{"arch": "transformer", "model": "sound classifier", "dataset": "short pieces for a synthesised band: melody, chords, bass and drums", "train_examples": 26041, "n_mels": 80, "hop_length": 160, "input": "log_mel", "spec_augment": true, "win_length": 400, "targets": ["melody instrument"], "num_classes": 20, "norm": "layernorm", "norm_position": "pre", "hidden_act": "geglu", "mlp_ratio": 2.67, "head_dim": 32, "fused_qkv": false, "bias": "none", "qk_norm": false, "parallel_block": false, "inner_norm": true, "subsampling": 4, "layers": 8, "width": 256, "positions": "conv", "pooling": "class_token", "mixing": "cutmix", "label_smoothing": 0.2, "loss": "cross_entropy", "init": "trunc_normal_002", "residual_init": "none", "optimizer": "soap", "beta2": 0.95, "learning_rate": 0.0021, "beta1": 0.9, "shampoo_beta": 0.95, "eps": 1e-08, "precondition_frequency": 32, "max_precond_dim": 1024, "one_sided": false, "adamw_lr_other_params": 0.0015, "max_grad_norm": 0.5, "max_steps": 11600, "batch_size": 256, "epochs": 114.0, "lr_schedule": "step", "warmup_steps": 230, "weight_decay": 0.1, "adamw_weight_decay_other_params": 0.05}
Rows from block 5 of a small sound classifier, named by matrix and row number. Rows with one number belong to one neuron. Each number is 128 + 24 x the weight over its row's rms, rounded and kept within 0 to 255. All counts start at 0. Numbers have three digits each.
After each neuron's rows are labels from the 100 clips, of 14848, where the neuron reaches its largest size: "strongest on" is what is common among them. Only what is clearly more common there than usual is listed. The data: short pieces for a synthesised band: melody, chords, bass and drums. In brackets: how many of the 100.
# gate: MLP gate (model.blocks.5.mlp.gate.weight, 672x256), inputs 104-155
# fc1: MLP up (model.blocks.5.mlp.fc1.weight, 672x256), inputs 104-155
# fc2: MLP down (model.blocks.5.mlp.fc2.weight, 256x672, transposed), outputs 104-155

gate.558:138124161147083131149108145131146107125079143163097113137105083156124131130138163092090146116111131154136090119096120136137133134170114125151138131110156147
fc1.558:126140118112125100108127153121125122094146119140109095125136119137169104102115131111128150118109136103161133132148180145186117111093166125128090122117144136
fc2.558:146140146113095126128098146118104130131144098123150168130126114147166115180111132126116091137132101098128109160172171176151133110118172105087102137140149135
strongest on: organ-like (100); melody instrument: organ-like (99)

gate.114:119193086104159155118080113091152146154101137201124146126190144128105126125125116141136120170098150121165162112174126135133092126163104155165135129147159137
fc1.114:120120146120082146151112153147176114121135126116115108080119143094114111109161181164071128142136148123161171153120117115141149162103117141136141115098115094
fc2.114:104121142075158126111163133149165136143101088099135139124054113105145138123167128140125110121143186144118107079109119147079153116133148131100123095124122153
strongest on: saw pad (95); melody instrument: saw pad (92)

gate.103:159153099114113132133117142092123151141148130110082168155150100130135167144113130139101112111143139125134179161101099160162122151116071131141131140144128161
fc1.103:121154151125144114097122147098089134093157105117103129157117175144130221126091126126094153148109120128161142084107101150147140146134077155139113159148113129
fc2.103:095166120108103102121125125098119144135160153115108142128155141136180123122153157092145112115105124120132124092108183157118111104135097050127177131106103131
strongest on: organ-like (30); vibraphone-like (26)

gate.514:132169145166088112129124131171122149126088106140112151150136176096130079148127120133119156123134115145144106151113130101151117119152143106119133160095126121
fc1.514:092116083107125138135155156121117104118140112154125045144127110146107165116105123167135101121122106094133119101133109101152167123117141174115163130132156139
fc2.514:146120145138166132120120164113135120142134138187113116147143144145138101123086134124113116104120121091136093128130167146161117107090134081100094114085083110
strongest on: saw pad (100); melody instrument: saw pad (100)

gate.458:137113115116137159157102093107071120145107152109169147118158095142110141120172101113116091159143129139092087108133083094118131151115136102125118134122063157
fc1.458:134101140128136111137180148137155145132165122111118145119126128102168120185148122158085116153155127113075141127155197126086112126121090124130156148181085117
fc2.458:090131098174116137101125118113095147140128135155120144099191092147066126137108124133102084162197135134154115116137141113149069126179169103115145144100139160
strongest on: flute-like (26)

gate.631:117110102114136159159096141173111169101145128168136106108142165149126101177137169101124096182129132131130129146128116112108155154135113127119124137121133182
fc1.631:117127162178103087125141132084138084104160145135122171177108128081131136120087101134100134091179111156131168113106155126110131110100123163135155155136148114
fc2.631:137114151126152116165100131139116116143118138128133167130113117145119132175108130126128097145124112155127154165083114141116123173135111122070104103154119111
strongest on: electric piano-like (100); melody instrument: electric piano-like (100); muffled (low-pass) (34)

gate.340:161120110157136132141124098129119115129106117117069154097127140157081147099160121098133094122093149142153086180099112157117132121114123143121148133114136130
fc1.340:104127103166098088130127113109135150093129099083106164129147134145144100095099135113129138126121120128143114131133118154147147140083065089137130148105155127
fc2.340:105120104096168175111106125105107117168124118106117200128197095142119122133100105140106136152138104137142147141109139123158134108146134082144155107107146147
strongest on: sine tone (71)

gate.308:120105149124159121139099118143129141155141160102120122174131121081155073148158100139101095124109138158119091112095146118165117104120149130152104187155112106
fc1.308:107152151150122114104201139098138142115128102167160118109160141135098150129104108098155139114134111113141148116126113159107130158138134121122145086104152143
fc2.308:143136113112155134175098133124118141097167126107110130148093118092119080095165109154076140132139121145168152177093123152155154122155148093143139167160085120
strongest on: string section-like (54); melody instrument: string section-like (48)

gate.607:090145109101096144125151141114141120109134112133091153124121132127122131146098135102133157108143141134107146101101133137154107112176114138128139133152107171
fc1.607:135146112151193164161121158101137079090129124110129133112119126184120103132091108072151123136143149107124141154123099156139096119155140152146083128166106167
fc2.607:134121143130119114103100116125114113115087102135176146084134145092141121146133199115096111146118129153167152091148178112132129116112140111147144126124104120
strongest on: organ-like (33)

gate.479:129109088128143092171167126165125122158144130123128174117156144105142148141163159146131103164118133112147119153139098177143130109166135146145111139125126115
fc1.479:106118093130125115161140150160120122158136131119106155130168153120140147139161119130100108152125147110149123126115076183153135132156121163128127119115113157
fc2.479:118107145153126148122157039146135132133155128133118107106169105155084095083138166131142088139092122163142118121135119123088110177132120082139142149142117120
strongest on: sine tone (97)

gate.506:132185090178136141115158086193103126165120098123147162097101148122098120114120113159159133091086105143120104143110093116110179119144147128148132137130144151
fc1.506:117136127116126106112114080127088131089125078066172133123133087159147155155108148107153161135113150195132134148096115127098131141131100098170129144106136159
fc2.506:115160134125133130123126124122160085098158109089149111131138131133106083163136150130138130118107125138177102129144085106141140099174149106200128140149115144
strongest on: sine tone (100)

gate.3:129119153122131131111131149126124122153106135089106091142109109164143098180078134124127089157133108146137157137196094163142127115125132137137128120084111173
fc1.3:090110097115172127159168111110090125105147133109107138104162139129105134115150119122116146135132098132103151182106135098130129123100127167124151110139100118
fc2.3:118131137085105136107153053102120146114125148114132183171107093090103095120134140148133132148137107119161119151127152139087159110135076107139145114167116134
strongest on: electric piano-like (69); melody instrument: electric piano-like (67); organ-like (30); melody instrument: organ-like (25)

gate.454:123097143122150169056137105125128102166147145111087114135154123139160115181111170112122134092103172107155138146151154127128173106168111097144116132113087087
fc1.454:157107127126100110181076189131149180080136141147128186115096124121114100073143129119137139133163128122104133126084145113057132131093123102110117130152130128
fc2.454:113118120103162142131145150140123090162115115145092103134069135133116142099092109178176146104105105110110140116143116116116125158167079176117111131106123157
strongest on: flute-like (82)

gate.440:138132148094106120144116158130127128170134146161108149127130117124121102146140160131145112138113105120133096118114133171133152130104108108126126117072108175
fc1.440:137144111094109116135116127105122062134130093152165143106105156168148142109132134151121104125116126137151156147123115159138127168107145135148142149127123143
fc2.440:128132111060144155106105095110086124148121103147167164126123123139175141087139119077122131139145116127138158129124114154128122148144118147130154130148137144
strongest on: string section-like (100); melody instrument: string section-like (100)

gate.513:112128154105127207128092170136146085131120132125121109108090175147127122190106122137143117127152092133126138133117125093142127111148118124108091155139138143
fc1.513:094149115073125138107124140121059117133135097068161105134129121085125129123131126136112131146131160146116100094111085119129125130156109115118109140149170105
fc2.513:127147116120111088120133131146159170177159151090113131140148096101107121131124173120085129124147082131082152144117098105134111115122082136145153102159177146
strongest on: oboe-like (89)

gate.512:153179122130068133100143144120107137138111122127145097143132127117125129134122132107128123173103177149101130125118081154113123154114131131169142139148107150
fc1.512:125116132139154108108096110089149115122107160130123151127092135132099165107143128124112151106177117139165114139105131123120159124138139105126146110164120101
fc2.512:129144148095135186135141114100113142129114162162188098155136129138151110189131135145123132099165143116133085112110124136138096106119089146141133145150147084
strongest on: sine tone (99); clipping (31); text has "clipped" (31)

gate.217:125130100152117117141170126140135151109110153123091112139188119120121182160106154114136093108155165100131117128123130149134124143144119101135145124117143137
fc1.217:129128150138089148120138110091124112143101165101105120130125162133182138154123132096110097153174155104150101135127108134145098174116093132154144103093084125
fc2.217:132116120113145166145097114102101125137121128149102124138127144131140098102096138115130179131100133136106094139152114063113134123102094118159117152159159147
strongest on: flute-like (45)

gate.77:143147117101175114082165105159114125169126186125141147148150126123095120106121149114111162110109074142140106163140141160141154129142152127114114126123172113
fc1.77:123172115146095103103140140127137150171109149143114101141138139140143162107104120126103143138124076089106134117107157139158164098116104141172131138149139143
fc2.77:153093147138122146097111092141121160181072117165101130142114130100139131136149149099120096170100091132121102128142123157098154112125141144146157148099158142
strongest on: organ-like (100); melody instrument: organ-like (100)

gate.657:151140076141110154160127111124137107157154144142109125144101097158147117148099103100156129136133110102144139131151093103138153137163096183138149154078166160
fc1.657:080152141155083120135154110129116122143121123122113123112129117120156098111173151141106119122146136149119136083105145156137117130076128103119126170118154118
fc2.657:089142142113120141128142114110122140098087110119111128104108127166119131131134112157127136146151154157148139119119109101134108154069131155098129170135149118
strongest on: sine tone (49); electric piano-like (36); melody instrument: electric piano-like (35)

gate.76:157137115096153126101182109146150128146118163113088096108121139127091124139136149165116102102094133150149121125121150123158156115121103082138095143166103147
fc1.76:075135117108179148151167144133178119142107153129154130126135158112116126120095160080124108109119128130155114090143109154151136065143117125130120095135112129
fc2.76:157128118146118128135169167128122120154151159136145062122116166159147127140094120156131118134127133049139155116115134067150125189127130124144129110083108112
strongest on: flute-like (100)

gate.554:115128151100135147151132127101136113144108138134120130107176130128134137117120165114149095151142140130127168135137092123102150144133120105148152141083127169
fc1.554:152110135108129118124090132118091099155121120148142158135145128145059121064147125159143083131123115113120125124127134158163151125117147097119084144154144161
fc2.554:137132106114116088156166086160132116161115108099124130130108116105134137135148140113123110145116144144124109136126147123183149119089128126158138093102121122
strongest on: electric piano-like (79); melody instrument: electric piano-like (79)

gate.283:153138161170114106107142172138094127145097125125135121146130164117103131112130081114171094109115128123129153114108092121115144142148098174119128107088136099
fc1.283:123121095131139178139134098162176112094135148150095108111122132156162104123129169131122177142145133113124116124116124115105107106128127094133088131154066157
fc2.283:134160162131120157104161110106127157152087095116117136117123178117090135110091111101142105125110119107129124116151119139133113111134153106121177126123086157
strongest on: flute-like (87)

gate.1:143096074161082133126084106165091155126115085156124181150116098154088144138115110117147115123133154115145110146123161140104104107117122180144135118160143117
fc1.1:116137169139162132118154134088138092141116171134092077132143168096152124112118123125110143122133105142104169102128100128138163146137109104128094083108088131
fc2.1:071144101149081111131139108170132130127111120166109154136155133105120124125117144119130153158168092133124103145126101155095075111138109160140132112149084125
strongest on: sine tone (59)

gate.395:148115143178178161135148117135067151128119124154150114135100147150087130133175119095158164149123137145152127193098133165161114131162101133131129115126079121
fc1.395:146165108100143198109116113151118145094122157136102103139132152130095083142135160124104151142151080116101119114133098141084080124114062127120142120140126095
fc2.395:137153110133153137133128115145136112165138106107088136125145101104160144093133162121076163128144098080107129082115113093113114110169076139160167101108130153
strongest on: oboe-like (45); flute-like (32)

gate.542:177147162169099084140134139112136141124103091153085126134121114148138145121099107115147121127108130121156159141077161139100162159131130153125095150153132117
fc1.542:146120096098139135121123102145150147133147175165120107077115108105123101122129112123137128089135122111101108142149125105175130145170141148139117117101099090
fc2.542:101060144133144121100143115109110139119143156137111102147167167118138128160075112155149141088152107107100093118158157143125127146123116141145166116113108141
strongest on: sine tone (41); organ-like (27)

gate.231:133102103110081167088131095141095143136145160104100155091150134144148118117148145159138143103121092105147098125143193118146121111105128109182123168129120133
fc1.231:146123126125113105139103177117168133127113129125160108143217100089083123131158121118132088122107143130125115146126146155123139088133131109133155087132124157
fc2.231:099153121134098139140093100190096122130122154130080121116135139167166104150104138115117166132134105093145135115161118132112131138105146130149127157147150118
strongest on: saw pad (100); melody instrument: saw pad (100)

gate.455:099120107114165219101108120133121122141157105158108137132118134129136104136097080134110127131099132128115140158167116171094134093124085165102119118133092131
fc1.455:104120157156118121131097094090099107132135136123122143169127110125131103179150157157142118127163103147116095149149143142126106136169099114162094107113145160
fc2.455:159087136122168181135138131132095090102149095086110165143088136163083171138141073120146142124149093129118099146154128139166117150158086118131135146084094124
strongest on: organ-like (49); melody instrument: organ-like (28)

gate.214:137143094126085150146115097108128149121151119110115121169108102109141166110093117115162180126126100149090111133132175113112105118117151117154088115069129125
fc1.214:135132112152124061155127110142095133129138111101090125141108113101101140140096156100148142138129137117076106140141146132097096116136141113137119085081109127
fc2.214:127132142127119141136179131155160099143119149148173124154169141155166111136172141126115111115105083162148146135152122127185128117108071142112143150176128143
strongest on: saw pad (40); organ-like (27)